{
  "dataset": "streak pictures of flow and ridge fields",
  "norm": "batchnorm",
  "kernel_size": 3,
  "init": "lecun_normal",
  "optimizer": "muon",
  "learning_rate": 0.01,
  "momentum": 0.95,
  "orthogonalizer": "newton_schulz_5",
  "max_grad_norm": 1.0,
  "max_steps": 8300,
  "lr_schedule": "wsd",
  "final_lr_fraction": 0.01,
  "warmup_steps": 160
}
Rows from block 9, named by matrix and row number. Rows with one number belong to one channel. Each number is 128 + 32 x the weight over its row's rms, rounded and kept within 0 to 255. All counts start at 0. Numbers have three digits each.
# convs0: first 3x3 conv (model.blocks.9.convs.0.weight, 96x96x3x3), inputs 0-15, a 3x3 kernel for each
# convs1: second 3x3 conv (model.blocks.9.convs.1.weight, 96x96x3x3, transposed), outputs 0-15, a 3x3 kernel for each
convs0.34:122112164174117125158135124100113121125163170165107101198146127170168118125116119097139128134115130146110130146125173159114217130162134138156121092146114115133117187160142177156152129141141121129086084136096085109145081119077088117125112077121068116147135134147139123143133120115143133156124135109134124108134147121085107103156186164100096139163100169196174142138204115135138136106116099152108122136156096126163107166147089099139110
convs1.34:081110110112188172140175105125153125128117169103137150162162125112099111133096145147192122112133155146144152111133102068182146103115117144123154161178112134156106146132127121119171155093002110140126090125117132114123127100115166144120105120047127130118094125151120116142118164132098112130134142126149144149116100130125150114153227137146102120153089148096166088055096159077062083155129121138108130094171131116158138117055096140189144
convs0.35:128137129104116185121105147150059127095110178172184152145129140139160143123117147140171142045115162216098092119117125110091077155129148125104104115168134116119117135101120135116114086149137139122109112145150113155127143100134118142031086021142162114145140169112094144090105102078099091130151123091167117079052161150124133113128156157135174134067109096108089067118111140140127097134135112124162123161096101078169140082148097112126112
convs1.35:180156147128103131121127147157143116045099193156137158136095123086130138147132114059158143225102000135177070170110124154177098163148168125173137071180144197097112141105103105140147147126082148137141179086146096103153165058094068066127117106115110153137160146139141134150132103106114134123154158140163146162075100170193138064129126167162122157101137111116126120136081104109096115064091154100114102147135093153137138072144102141144121
convs0.36:097110126134144131117002125109076112109094101165162121139110133149110103102110128135127138130151148149068115129132157164140000138132146111159113070087152149164123146090134106149129142114137111153132125213155132047133099101131149122161158100126094109127075055170100136110145099117074082096106115090159131144123055108077171127138134116106065088118094124119114116106040127108083143095130140143046110135121118111151135142016182151158168
convs1.36:086153110150121204116122172162149135124131219085121145155117146111083115152167155118072118123128073136082110090109072185157177106179135139091099096195159118143137108105075145132161151146121089120136124143169117107103121112113114131110145109224126145130125122130129138142146140100136210127133076119113122127106055101109157130122134154156146129168146127150147109144156024153202147146121131125119124117118097124121110155163146106143150
convs0.37:121136118130127112097078120139134120138093122141156125146141121148182129148104151158180171157118161142125158134115175160091140127162102147200120125084081113076112174089125146065162146136121148141141147080209141063152108111119164131132173173165032070088076084147082107096187110159127166134103146118047053020093120051096108055128136129120139094131107136129157101152117078123082129143153110143166095160121137139170180147133107133132149
convs1.37:142119144147155056157158146139106120116147150167075098110120127134084125133100112154173182152128123124170159134096119088102130100142098165133123134075104136193124146139153119167100146098172125101138116161141131138151121134127116152161154190073193108175121114118176129129119089104102157104083167059178173182149177145168123157125096114091107255098180143150090135133127118109098193122135156140151092120226087122126143110128134193191179
convs0.38:164137170176151151133115167154161153141132172113125127122141145147135147164104126144185160056118131082098104146137116123138129137150129155130127116123112107124098182117115128156076106131086139153127161121096150130155111114160205137187148164204110093124179117098145112114130123111092096124156137141143146136111179134121104132090125086153105080132102119093151100056068079083059081130095145151077152155138156161134113147126134105153120
convs1.38:146157140098150146126117144105122108121161115119098119104150104101127163108151137126136145190152091143196102127126125158063113121158146160132136113119152106088145118127126129156122123190209161122135121113160105140122128165129133179047087096082118119108189115089118154095142079114151161163129123112124138142123105159134105133138152117196129042182194145114101140126104104139151101109136125130126140153065142142132098129173160124100130
convs0.39:161147136115128134113160135151138169104106201094087134078122079083086140130094116123163140147183144104094128133127099094103087111121138085071123096109136127128124128182030131121093111114127149135155164112091164188092094097100121150132081123111150144199140177091161131111143060160124155117119125156174159128118136162102082162118147174158109117125160120113116110122103154113150126102139078123160144134103161141048135062098141110144130
convs1.39:136124121130141170179115107142197121142119175174146092139091094082096139146171165144073185104094074138187154171107128183186100161104129134113115101140153121155167155094132082092160091165153103147153088117134127133145121089079088093113148080169149169124171095122126143082124114100127120099131141122096172170135160171150100129193143172142125095154087094127139125162132108073085167179124152160154136132135134043185131120154131102123144
convs0.40:134121119118166140126150193112142172126113142113122106144135111130094100121118143142135121150151072177162151136113171149201087123127152124078154136130107108064125175165117107124120098109102120115147149115171172169131138101113143092100111110076083180127087140097088111153113114070180198141135127097067117093102101074176142144155190119120160085132087123106114158132109193135132158192156104119023057130115169182152125122105118152120120
convs1.40:132114177162186043144083179154142178187125144137131181187091139121133081141144078167148147069158152169055145100109115180148146128125039173191197124109116131145118106124102147128054152171169116152141130145127142139127120104133150146023102069114102111156125103164102118172113114109107106101148170153126116141158150124151129150098150114104165139133079161153106115117153107195079118170141111162097089124107094139139131136142130110103181
convs0.41:107105136137085127131139114107132128120127113109124132113106119063130103120125130145185111215124119159170115106106171078112220123135115084099150144087131157128153142075069118068144108160116150107120137079172124178144143157123138134016120104118101129130104157121101120148123146156145114093143108047110135134086140093108148132126165080154071096115134128069110120094103093129112140123030087117074080142143127096140161144200169161194115
convs1.41:137138125096091159116126164110078110140101135144132126105100154140132122155104178126152147125198150131169197107123113113122127144042182127125133126103159118158114152131114131093148103143159139171097138144120134119139138135143129110103128163159134131126098101101151111155162157175148121163127117151126109134142121120115108093094105042177183060095079158111143155179150141178098044080125107146156110095118110124166138114153143133162146
convs0.42:120108122129116112141139125107127113124182117176128151150132139141119154110119129127102114137115128153109150110092119131129055085133097066155167077117095110105119056087126105106133137102180161116102173164095172096141140132100143162118137066084095129153120093181128153102181135104157107113187152084109105123098065111093115087138163081164107149108078116091134123104072105108124093118098103114068123144127112113127130093156156097142081
convs1.42:149095106124084130146140185106099122141097183102105100147125133111130100130094188125092100121107120092073072133089156119116135157098115160121202155086210115115196137105112125100136147110125134093140129082110126146201104103148090196102136128109167148110159149107158142134084085100146123063136127103191148172175202146152110151132146139116106079156168124088166111097074138137158133099093131082088098146129123115131121111165100108087149
convs0.43:135117139085123103129103142154164120112120121144154143120084101122127103150105123197174139195164194104140180119131109119110156130130124118144139123121115073071103127074096084092146138112165128110116124186160120139112149106092153112120150132167041116109097179143114132142124134101126137150146166154071139101159167096095097004139181180121171154128154104134137120110103146071100130210110135159176139165149131093172122131155087150135140
convs1.43:111103081104148087155171188114126216156166144104085038129139113136094083123142119137140119147175137133107172123114136203232113139131128166190198088185182082140165125132124123103129082128090123133148122138165126125122121107130152153095104090133147109093098058073103103142124114105124160120120142131146085144111089072097089174113131126100127142104065071135109105090145194112126129120170174141153150096112222160125142116147106119174112
convs0.44:125118139139103148142134137104130161140132182124093168143104116130068042147116131125151136162163135132154199161102125138088057117112097128147143119208191133082160112106122103176121143112112083099089115106146100113120117140152131150158135138156144190102107199164162211125121163146099123123140118131119124136155175107097130138116102132142148160087122148128085118152083150108162166127167138144120169113150185166171109186117058154158110
convs1.44:138200088112107095103137122106123188103092098033062182131123113151163101154192128162153146107154129107178132183146133099145138136146121084115175094085130090112115117058158130167171103131127162118113124112095150097092126174162135143128134137111144111123137085114117086099158101116133134127136146127120106171146123147106138122159168150094092067137151082138102085134137138098172121133142129128112180093151110106158161107157148111140133
convs0.45:113129147147129134161067142159152115124074093086142119110116101093060135124134076128110118136119062090116088136101116103118176152154175125098081161153051127075115097049141106160108102126122153101094157124148136135125125102153097117135137103163147146142176129157126157079075139090137180101108182150176214177180177158146099124170136153151119128152102129113114130117075140134184135084137095097097166091100092110104111120064119124127197
convs1.45:127111103147210116148097158145117125122165129093094136145065113108171111166137179126088133100122126138149082094111149106160071142151123099108122155135081167137138143114134114161105166084158100114112141158147134099132155138124112093081143114087152111126109093148137181154115094113091136133083096146112154131125086112123138131152146100115165147156149108164148130159139133114137103097154150238153110110073182172153146168158188152176139
convs0.46:115091108154127095159182131165190166101124134120107165076082121061116162064128105148110159089113146110112169103112167141144059117122168097170157137129087144164112074084082129105109142144136144127120202128110165165114131128139123155124137150163131103104103113135087077118111094067088093155112091113148159142135140159138125133123214189165136172142150130099140134115142116133115100111091101099090152097134184148098208117110202191169172
convs1.46:097101113147148114121146127129145174150102185103081093076064121060059106093063109194125117194154102140154176143104151182187130138142175153128110182141155124151155113120112115124136151132087121110148084107134096068142120179142113160102138105095143133101135168125132151110133111113101124111112073087100090131100147146151113168096099123136135088135066170109085111145111106091152090174195175215193154197174154129138118122122115154168126
convs0.47:120101113141120049141123118141126082170175091142134123112094127107155138100121105136112168130116142144084103097134187134123149110129156115106117122075129133145081160114145117108112132156112106153137171121118110182103099111097166144081134103096113089104086064146105102102156152146120154210120141121122093110091156127122125148130143128151119127103106115076126107120099121128118124169050116125117106124141096093133154097094146172146137
convs1.47:121133149138194024104162103143106132176082102152170108103123117069230139116147053136156139113120131168179120126146134124050158102179121132142111132091124122083158100113142123151113103129235107137100160094131140162091123139121150201168142083116110133124101111135076132100122144138124043142124111161152100128065056123075107169106135161112180162127104127128139126136136118122141101139141134111113140149066152124115130129116104117072083
convs0.48:109122118137133121126147104114106135112102114113129116141143108102092107109097114148120109113089122107125128128138139135108121107119142133128084130177056154150102116193092115191110134095151119174169130145126104154085184103121116156129179145185130145117162084116179154106183183179136174153093106149202213174127133171125139143061115155133148099154172119168096144126129164090098155124190125150137164163101157169119159204177152148097086
convs1.48:139106190118142128121113139102167071150146125097110179120157132134208151185158137157064136130087121102124111104133109108125091112055132142056112090115177188152082138097119112144108109189105099134126133113158187148158130156106129129158122069161123122139123112133147151157171153170130120122144088086132099151119133126146090145120131094196179090146152143111101098161140079125150147113084115107172118088141090066113123130205216128109161
convs0.49:134139129089037123153255145102077117165147141138092124121096101099126081105072117120101115155109144157212160115122115143171109086123127103115092158141129133131111082146131123164106123134118100136097099011137128170134144110124148098130147134117118131078137092088154137125045074083115101106087099110157125134165182176130101113105141158139104103112147128125182148124089147118135162135145102086088086121078127200197162192097155172146168
convs1.49:131138119146126077151145103138171124115077128142196182171118135149145131132111141167070123133179119142159131126106164039113094121149142133074119164191105156097177104168137137126157141089077115125137138186145108138121140135152098134113125068224148097105183170121129189111097108135099104059103111147129170130108054108129163069135125100082117151131152225163162155144114063134150191167125133117113118110130151112123140160135170164139141
convs0.50:136098097125059038140170122169127160164117121143127145138194160175113173148087138207149171173111098167097115135116162112135147135119112138122170104083188075065101118078111132150129108126128121122107098109074113152169144149106231134183091115162132090114165120121097085132113126174107120139118121108106110120168108077079135076118132132117127133130066102116130127049030117108111134177147075200108118159133114097162164096143135127107115
convs1.50:171167141120090176103096145140065076126099135109028120105125124077093095114108126165096126137095076131142099099116143165098126118153104171130121101132159101075112101138154108134123112153115159109126052161105119102124132151097138097178071145151160122125119136079124110097115120183132160139115116168151123099204064109114069096073078102141112112151157108109092147167100035110106184128128134129136148094119108137116102140198076129158121
convs0.51:115126125129204111135070078114087087087125162067115100127140096118111107135160186121056097142120105148100110143140120152209152153099137155092155182173116142134138122103106071033119108138124099169126113067179157146110101096159070151075144127114160144112190231109170136112100064107140123095078074089121141145138143165171079157097138073086124065149140117100104122131145096129092180130157066094164130127124124107136091113095117099102115
convs1.51:111102139118115144123127150098131128146161190118106162129101136121193176117132115173131133131111129104140105147157108092003131125112147095097144119134172117122163119136111114133112130133083121117123136121138116104142158091100124092177113118102111106123120166101089078132145167150135139089166123134111157097150198169163142120142195149082121182149241098160144154124059083100099066156128166149042096099139103094093078126098103124153110
convs0.52:109111127146141091136048094139122123181112123128089114115116128040186129120094085154153145167090139134086121119129135157101102105104151145135130135088139099108117163103114090150137151161084103171146095196117170075088110099136097159069112134135076118142116130096081135118111136130227048178166152186044094070089115077091109127122156168088114133118129135146123104127120124150131134146121097120148081127107126129136184129219131117099138
convs1.52:141076067157141139133143153154154174119113099096170114105076149127216165130173076148120132147115126109164116129173141115116103148203115150099128146127112159139168098146116145119088120119207130138154158108060145162116117141130110072034125139138133111128141096098146170157082125097099212056124117150126126113096098132134153188099132146129163152108152162097090124111135096118152147121140146076099113135075154133088108120188173168125104
convs0.53:132156136108110121129198069105106121144091211133113121168140144089154107136111179131096178154125146148131154122111148134132125121130145097108108149120083143168202134168191116087080105164129110116124128089135134082084125118157107160108113128126153097148142176135136176079113123130104091097116154098169106151179237158108099176116169126129171138127144174133128109105172118137195091104103139127121136110154159155148145112132112124072123
convs1.53:115157172138078145087207094113189173102131162094132129093176128146123130156100080143203140105126168133122173117123122144106130100095125139210114148191113086169132124140100144089130117146071132096105055152140142086103100106100150156174156151111166163160122094128139132137104127080132074127104127078131190154190071088128145141109079198084044143162106149111165156133171177154075159146095122132133149071131113153157167207156125129166150
convs0.54:128127116082039164107049132103148160117210115139136101139132131182151112117128024105119105104173154108065090158141141083138222135165151166160126100058131155125130133132137102165124136186091132145099101057169154128119140130140106155081137142146108100062093056086058153129143121151209166134156140126153149117119146099097129125127093089168062120149143102122119135140067152124125121118123139146098124124065123124108107132187123163167142
convs1.54:136103153118180185108151124132112104081114150085105139151131126131085140134117126125132132117145127111133095167101153108090171088139115081098129171102084137105147087102137132115091134173056141158168137124073097091160135113120156120159139144082127129136157096148144135141153151125135037120119176120164113162096040169140036148170119132116099016122180119176129111085117145109007112139130098163140110123122148139143147100100093176110161
convs0.55:128129118129169054122062084125140152163179128111112142077060139053178106159154050089110099143150167159129171142137149119112158085104125113149070145152126141138109147110123125145160081081157136150150100144145094113119125133106173139157088068178115176162115145141151156135038123090022084130086099124143111155144201155126104152126142147135176162114095102132188149126210142110108159131199168107236235123171173162157182158150089126154151
convs1.55:125138146093158108108102170122090113146172133114097123148068080144190219129113191149133149159130106143119093135162110070119093144061158126137104184125112116176120148139111150195092177101076142113106133158129122153125167125147133187197153169090115146141149131190101079122116098115095128157121133141088135125175140101126150145109134137134127152143117142120123130113083144132146069174175142139122115154133068110107140131135142111169149
convs0.56:110117130125136140100132146095107118142192104130110115146128119123149139138079113139171128162127231097149102110113134155031197113131095086125120165156100105120100089183163139092111122144073159130130158191085111138136122110095128150182148153112136093099126173114139129138127155172202136177156093145135100112132102114118105097129105105115157069111128142118109138134170116081133107128103141145217125123122149133100078086174154106147144
convs1.56:115133132117121062138142128104144126204201125141137076143162138139106109123159168125144127182164068105145128156120104114228115120121124113113118030126163135126087128148134087095167138124147113111113067108196164116162114172161146135164129117179139083121101144094123117129142158128101234061125100117129135126126143114126142130111122106180106229128163133132111128200157104123099187092102117166189134120102128137102120151207087108131179
convs0.57:114129132127152100152152112140149132121194149141092110124121124158140093126154195098160110083115137189173115166130136127111121119089133148107148125198117149185139199087115097142152131156118141172156091065144105092094114138100117135062070155138167118124139153117131165170163101107056123144091150137102136120137145179157095196154115129103143138089135164137138111123104100151117143077163125100244161130148165106141096180106089152170159
convs1.57:090100131145079129131109108088189115140097098121038098122155128110115079118145122145097142117102052127109092137131110217199112126141111128123116082056160112067121159171132107157107095135215121084111129141161125130144182155102098144109140150197122076140111109137130146092123108129116123138128096099094141081102136118128168150150171111155128154109206035086156169149132143120098148137148156150187146125105094136140127122142156110115098
convs0.58:114115131125091100120153094107137110087096153070174148084115105114127073126182161139135129112167081121138101118121190150095133124068127101115123140184110133094187104097152128120133123138133142134148170195159082126104098102144094144147117075156142138121151170155167171106101151097037099071091103059158132202128226211196142193178110150141179157089096153177140142139137163137168158119056122084116135116074115107109072082049044072046039
convs1.58:090156103114121083096138146125154148139090126130036090109151140203189098131146199148098072149100120139070185072120163093097133093086161113141136177138117205213138137119153119110156165094125129156112170231099178138167095184125084068120138107128127140127144139129121142147134109140154129115090110140108149103109062141104180164112087129113083111134127131145096169139079115131144151050115126149050125129065134178140093132110044159120097
convs0.59:134117120123217121100096125125114103101065103110129110063139131082095123134079104157163098114091181106091112104115147081092143126129107148093123093199088147114098127102140205141126157138148151144103133218114107194146101093128146092125163110106095126125090127125114084128152147119110205091145115138146149110103105131124138141126132134122254097099133114171100129091138103124111134139165097120140141129130100117119146099123183169161142
convs1.59:095132079160184142142172142143087149128137144110202088124159146155125067149090090171124128115161109121149173152155163089098089075233099122059062134136128097116107120130128129085184146099119145140114115113096097090149160139156117056120143091157110100102124153139155115140156136140137053117150113143125057105116130170133152109162131204144077153135138137115116156108086139147022160131117133156152129142181168135148163126129080144097175
convs0.60:139133130097120111103081173136130109119143157117129142118111119132136139120121142086092168096127136154118088131129115100155078103092112104165103155095126162104112131110108129141120138164168090139093148162081143188117149152149119102169106099098166167098158128182139060133099127141150128178124127113143186137132143148083082131128144148142079135112082090087098101095099121140099139160117180105161181147173154131122133123137123128133115
convs1.60:127101121164076111106121097146147189056094110176166182144112126194142094151152108138127138103106106135102132189099122097168079131159143152143139159145200141056157172182148088123119118094167149105114169086143136142143175139151172091134158137203161156132198138141152141096106091078117136066094098091130178149154120163205106129052121139082171157093113118100109135136154061156072154070140158111144095136154140143142170088117170127123151
convs0.61:139141126096154102115147120169155117139161107137122038125141131138127162125072106131099091124174159201215132139164115152139130136142136081126120097129115127083113201188147132171169099129143119179127076107105101096154140151120094120097132126163152128090142165166122138142125132177149124095099091065092073082152153120124129103109129117142156090140155148100120146157113106126106108189122116168143091143098088183130118145187109096079029
convs1.61:145105108155145171123105144133140128098068120080118139126070125115105127110120117123173181157161130116163143133124149122147166118109124115120142126124105139128157141134125155157134146145139143061127109112099142152183134138108090062098103150131140120115109109135170091109138155131154163067100110090119112115098109067151103114141094129136105114204091118154161116153070149176138107124156148097163132165135204089112122123185143162174156
convs0.62:106125136143139099108137074102176085117166087125166122142155153068120125130166099096179122062188132124069175143116126142104067108126161140101091142106114161136171104200194073173174123124149147147113153184132122137143115125139095129155151132168100125144046101177138120162148154144127121156122139148132141082140119127147132148129076106125132226101149084135140132116095157113163116117171189158140137101191156141144130173124096117107113
convs1.62:112163050134153230153139109136119131146110155156087173084195133138119195108124102099113021110173110121154088105135136230121097146142144104142132121162122112124105150148087141159077121155127164129103106175183117115150152162083145138131101129091125155167086157187126123146133135139111120158128111134105149124073086142102095123133121172103105156119140108114067154137145062156133140140130116181131088164150113135111104089191114122138130
convs0.63:113078109090159108119082133135162123113099100138112067078101139120092165110170111120104127143164158133162074113104143115143063131102109155121116123144131147154079150118145087087155114106066157139162141185127156110121103152143140144186108191147131141123172135092176194149105136129089164159128096146198219185195153120091127155075124098105121128160185152125187154131162089127045140121121174093127157122114139151123122135123075130119173
convs1.63:128112153112121127167174155110157128134093103122152142169143153143168134141140176120152150078123172123134083119127158061078034146118104116139134226090118148164131091109133142140072138050155114129156089201153168163141075083140180136184122121136147162125125110160131122135109133137082094167150122155130160147166098108120102075111098108143130214075244170136124101084112139101154148133073123145105069099097150150128119112052156088112121
convs0.64:150108110112148132108093090129139082110117144142172101162131089146094131120117129109103119108115144125091149129133120069108193099123137126134150148093152154106141108072153123112067171151113091117168132100174145165114128114144184108066147100105129143049172084088140158104170112053165070129166095096139178152166124185126120156122094113115128189110148132159113083103079098086133101132090070170093122155134125159164119155108081103081067
convs1.64:160144188133143195143142103130141100122151130119112139098090093110174124153174103120156131138174102053110083167137183047212180117121131132131127162102089145119128140106170121166138196095124135155096140146105162109135103099164124113176155180107156128146145117116169131158106106123135125108111135136131153108141113059125158078117139066083163144103107152099127081128145179139092112130166159098170140151157140146106153124109219133160160
convs0.65:132112133132110156142121094139195084144116088113145103092136107135157103122051132204196166134128117078123062112136149093113160159162123153130129114105119092135151084119086176144048151136144085107165092130128132133120092108089123122128131155111054185099140090141070048110032104137100084185128126113109066101129041126124125150107122125128186054125125144145086134134094097127139069109183120136101163147118153124159186115195213100147186
convs1.65:140088069138197116170100207164208159167116098115069119157154099129122041156056184109136173068165136173185159108132131111166117128113113206155150138185073149166032169123173158095147118066063153119135144141083137155115082089096110140070178156161148210160147136123141079137113097101086149123090117196131169143131090121165179136128188176148188191108021118148180130099083161161145125132122125096083144122149120134134133178159116166135119
convs0.66:121135120135100119077000076099144129144084113141139115094084130089031120109119173124155117104108093168074094127102090134136093117147057131107128124122091132131160158128100159096046157114143106116148081105113141141161119122121121144133117034117115128115084094118127089111101111137136064136102076072112090113103132183130161103121147124115137129120089128085140134129226111120125172119141071142106116136166127133139147091140101101149159
convs1.66:079101095117163121139160128112151130133134096112098155159132133158070125159115178100105139112160170109152139137111118203079132096096141162070101144143119127208112096112128099139181116085146116154148076082098164157131129076157170077157118170077147150119138205135131137140150141152140131136103152109122078126073121138093160153132181109088070136146044151113150090082137178148172184147127158155131130085138156109128124143153072134143125
convs0.67:111108119103134135140107109134095100138112110151128165147110130114105084073089107125076121117177087109139128100104138076157161134163126140146123076180107128118120134103152115150150122131157142147123131186123137096114114124102111196136148157160099082143074118184132136163113141162117170133154111103076046035071062012127138108184172141180175186126122142076126090129125089144143108158066117149137101152168072083122165133088153123109164
convs1.67:144079097083055204103141086114148151089117105116208156074100084099132064082171090111131042142112158145124156154136093144193159114162150063130139021151107068036128139130097156114113123139092144118119109125122160099150147163167160112155106098155070106101093150148111103116142148138150141136118146176129061066139104080151127077077125119099123042090106171107148134146146157124106083147159179111141119172089204163093134177086115115109121
convs0.68:125119120117077169109155119147139135149105139114108098120123117070100108114110164164182161103116169152150041125134091104120073130134126146126086101097102097164129099118078153196089120131110131150076129100141174128106158105102133154122120133116146169122190054125142175181105156177112073149103172157163078098119087107119105118116151163109136104114161090080161138105114159140117138157144074146042129135149124136157168111182234128151152
convs1.68:097100165060127145141140133118107118089119117116120182149113137151203128144124165061112174149161017166140093111132142085173170124073111107104107085055122157147128132127141111133147136055132114127132167055105120150126136133071112208151098103099123128116154183059157073110099099156072159162081117150119140149123142103132131120137108173105169085095127166091092153052195107137131074142152139079044140129098174150155117175177129175163128
convs0.69:143145133124109146130076201117149116087154141125128181136131132226129086122184097146109110084129123120079129144134124125158134152114087194087106119076088139133134109110138105190124125108175128107124117088170113134126125136131136115103135108133131143118194096129162169106101068075091066083092101073161133137179107162113120159144121139116103120134164125144140090086140102127147132073114130176115135110149113079111127188000071125161099
convs1.69:137162091166086116155101149132059148142112094180207091125168126183084106148155117107130135178145133129119166132158147131127179191067142074128114101162200106172065151119104104182118104101160132098110088123172112135088113143153113118152112127075126075087136173092131113149176147146113219133146156167097119111113186030129122087122101087135121201117125107103124092192134150114104145058114124152106160125157063186142124096117131098141065
convs0.70:130123116109116108112148084143149103153163144147160147103147193112114143116148163172135122153149172198177209118139154113105114134134177133108078090136125112106148116092151115120112096080085090139149111186146104071090150132165101121176139211174128159112124079110155113104102082124132079129106041062104110063141076145091089132088160098143199139115129119134148110153138117123124129064135128110117142122105133074070090072037098078069160
convs1.70:142090105098175114157144108104099086153125142163160087144149190131161171100139119141110090154112069146140182128101121131056135151120183144173137132154201152147183158121112137127076140115115158143095130149107091095107163104141124125155170085155121136125106180186132127125163142136136127121096083100131146125112168178156139171134086128133130120122060151126121154139129103154158125117091114132024104132140094151158132140186150136180152
convs0.71:129151171109157112117118051111130114085085125106081147094071154105183137114148207107116185153111118165153156110142045057082148101140110128117131093143154125158127113159112111122145122128104120089092128155174151165129137175134124148117151149153161117146169120074176120125131072105131059104135134119132164190090137146142159092152137131137153132132112140150094141147119103074117094124061141123146113146159161147089131129068083137088090
convs1.71:085123118162143145134116135089143139086163210087104139118181128130106151088090130114148162099084173136128166128101142119069200117073142129111088079090146145087127130112122142122122113182159135188119112177150124113103118108149101115096176142160129126128161114133085140108135123118118152154145109068148113133154145177084156178101130128079137174153104132133136110128156100179098143190144162073141108146140095147134144146125185185145168
convs0.72:107132127111129119105138139090090093113131107150123117126150181108105158141140114118094089155105073140130056118101108137132105144129154121138129146144121114151148147129127132124149140131128123130164090119130090072154108125122144142154127137113123128122154117077158100084079078068104130086122097033089042057094087101118148143144088062154118092118143128145142128158116122150158138123141097159135115148109118129132139141126122095114136
convs1.72:097208135089138101125114120145148129092155233183098214090125160113095103139080055163118086123159124164192184116123099119140109163200123093190120089088108144077105119124134133134100169128114114149184109121137111064121134115083098137062096113122117119130110148169091069082117141110130085108191165079148149156121156192117068149171124103126167099134145112137130138149155107134158127156111129181171150126185111122160142082206145087142153
convs0.73:128119132096112042133153207099076104127095153089157086107097112136078198157211115212152178108137120134139122118129124157147045111134172108106121092151179121120130113123134124168156147148122130128126140126136165095158145108120090145204125109137113122121130110078098130114143107093105123129101160116083134132130133136169157139135090117132148118128094110152119126167146080119153157125133127094151144131100139091091154153203137148118145
convs1.73:102067162124122141136135117124111102145149189176214156112101113149178095162106143096135141093083105120090124139150142115086117139175148139155180130105139124151098132160142098142155156032070120146104154048095153086141144185135152128131130122078162135117151145127130110148098110119176137141164206146125105150160140160133212139148167139152101126069173140107129140120124126117019096123148133122108142089132112132083136081081089102110153
convs0.74:120112110134110102110127099192157089163140132138145069111089094160132105129111183142136126110122119099097166122134123124126069106113104146087085129114137113133134121178110100134105134117092156157167179160121143110143125109084155085076118108092090074155107124165125182168145180147181126112119093117061059142108156101136224135099124149127172159125169141119119108115087093096119151180189082163150119126155137122163125160185131104093145
convs1.74:137127169134098129105150158127165119218139097135111073108115161145181160150201158161060037112120115111116108139107106196140144106084122076045098095131153135164090132093130114077123131155135112135095079125164145135147109089133079098149053125118100090129066122172085191187176156165171124100142089082076073130147122151117195151122154137169105102104148117168139116163089128134172149169097122103136103060162172099119119116145117132158112
convs0.75:115081135133094102140124107148205122158193045134121098190196136128132080154117079111119113108097107135100154144056139146139232131143127087058146139136074125139144175124155105111090112137115114187176169093177122130142101148062086154080090092136143113101139166125077187138206151123093175166116117121101110140120142127132129135124110129098132139142159122133118157097102206110134129147156181114174177142101119097167127170186109107114130
convs1.75:120066142100205152134141159124105158113094123152116083173111117175163142112155094111152106121105157087113151112123160085035169164161135141110107167102128183120182139149133080157104096159198150128125159162154093159131103129095106164139098165123126084138147086103124155087157122127112130157160132121152114148084144110101118159154125143093104133127174056131129160110190103109126122077108129159153093164123122104118136096151085114124065
convs0.76:107140138084147122112139124107083108114126100125094123147169138075166120072109095130139116145156135124071070095118117189082237125137094079079081174075067089150104081137127130079169150130103148113110116154175186167044100125123186152014145136057066119138118093103129141163113134140194038095167099183113101104128111117091080119137171147180142124122098126150140115123044137124087099107134113126126087123097125152163160060138214144106160
convs1.76:122159130083141196120083116129142148107115144149144206092149145124147160093153147097139121108074156129144140097131125125125197147094146141118126058232078106172135128098172133106015125078148096171180102158100116107111153175147091068175133223077151117117094148149087093121123162125161151093130126148127096128126161108139141104132114125156078123118086129140108149182122190079196100135115136117113154127115095143098145183207077124124145
convs0.77:136114147131093107119175121114144117132167076132124075119096146098100135118066159121110131055055078110120096141150143087158172109167147139126084102152147137107151137148129125140137104104131129129115226135057148185106153120075112113148183129168122149136151133109119081071146110134162104121166183105123121143107117124112159137110134162138153077156138104092117152042054129096120160120099128141073094158129134113152170152112179169172169
convs1.77:120134151122090149098133151145115118114102188143115099151123083151121060129109082137176137151133190147165164108100154130240165109141153127122177107120120168105095119176108110136131169214172139139147087123148134080134112095138111153119094053204106125123093118076074133099163126120126135095168188157111108129078086144085111115100097100126097060111161147151130155155110064111150109141152164137130150126125151135170147126124185110182122
convs0.78:129132122120141150124140098103138122109088095099146129147122149127126178158198159164161128187162110124083104157141138115090106125137132118085095143140067126149112115077059173154135121138097127138142135153092136147137105123145132153170100130106134123104152161111140177106100125184074148178146161137204171112192194117167176162117149138123150106118155129110072118080084097109128091131106103165139149132167155090077149029082136124098113
convs1.78:127138155158108143117123108135133134095081187170114119134075082135059086125091090137075144115093166109138079148193124132171136130094113135097114145117107149146085101149082132137138106082141130121140155150091177163146146163108135151086120122172131066129160105078150167071092098100064120163063121152067088100167088109147097085118138126153131159140094119106160174128122111142108127180173147146131189071133155147103142116110082153102083
convs0.79:123134137120129148127108145122154166164167167114174173139109113112120123144124155144187130155130160192125071139112124090133136132118122100154160141143136137113100174076000128147098114218199125232107132122122126040109120124164108128078092133111138208044163135057157103141118114151129094136133147113141151104115181128090168177128231118128132096150005133117084142093120119132124083148130067118100134102137122095141108145122145120155101
convs1.79:108142107132134163107143115126155104141141165126129105103100156091104140115113142114068117125116137133121097151145133135118071111184162200119142143094156090086153163176080147130097060121087105077139091103127100135152136111108136102133129126132162157135158143156195118139132149119115159124134146116092084140126108143175107156162209142130152130074048127145165135127091089155092104201127105147137118167116092143095131131072166158058122
convs0.80:136138121134101147164162154100132148085110126107151142146100128116162110107081106111132119143051102159141145136098079116134093119112110122176125168140144114092126130173146109161115076074127161136122132107139108170099148176184125145196076131136130139095215154073111149121058120084094161125112106122134191189134103175170156175130079110158163138138188165138146121118081149170110108144142170116102175125140153149105142154103162186175120
convs1.80:103055089130182092141116100127155128104080130126099178145173149136101154127110136096171140109066136100164118106100147069054100102104136168154157151167079163110113127116131091127104151122133173165163168111123136148182173168102119163038134145155139129145193106099151215143130133099080076089099101140121138121140131214141155164113099105109083057125149194085120158147126109122210132096112129113115144136149135122130147142155160127167119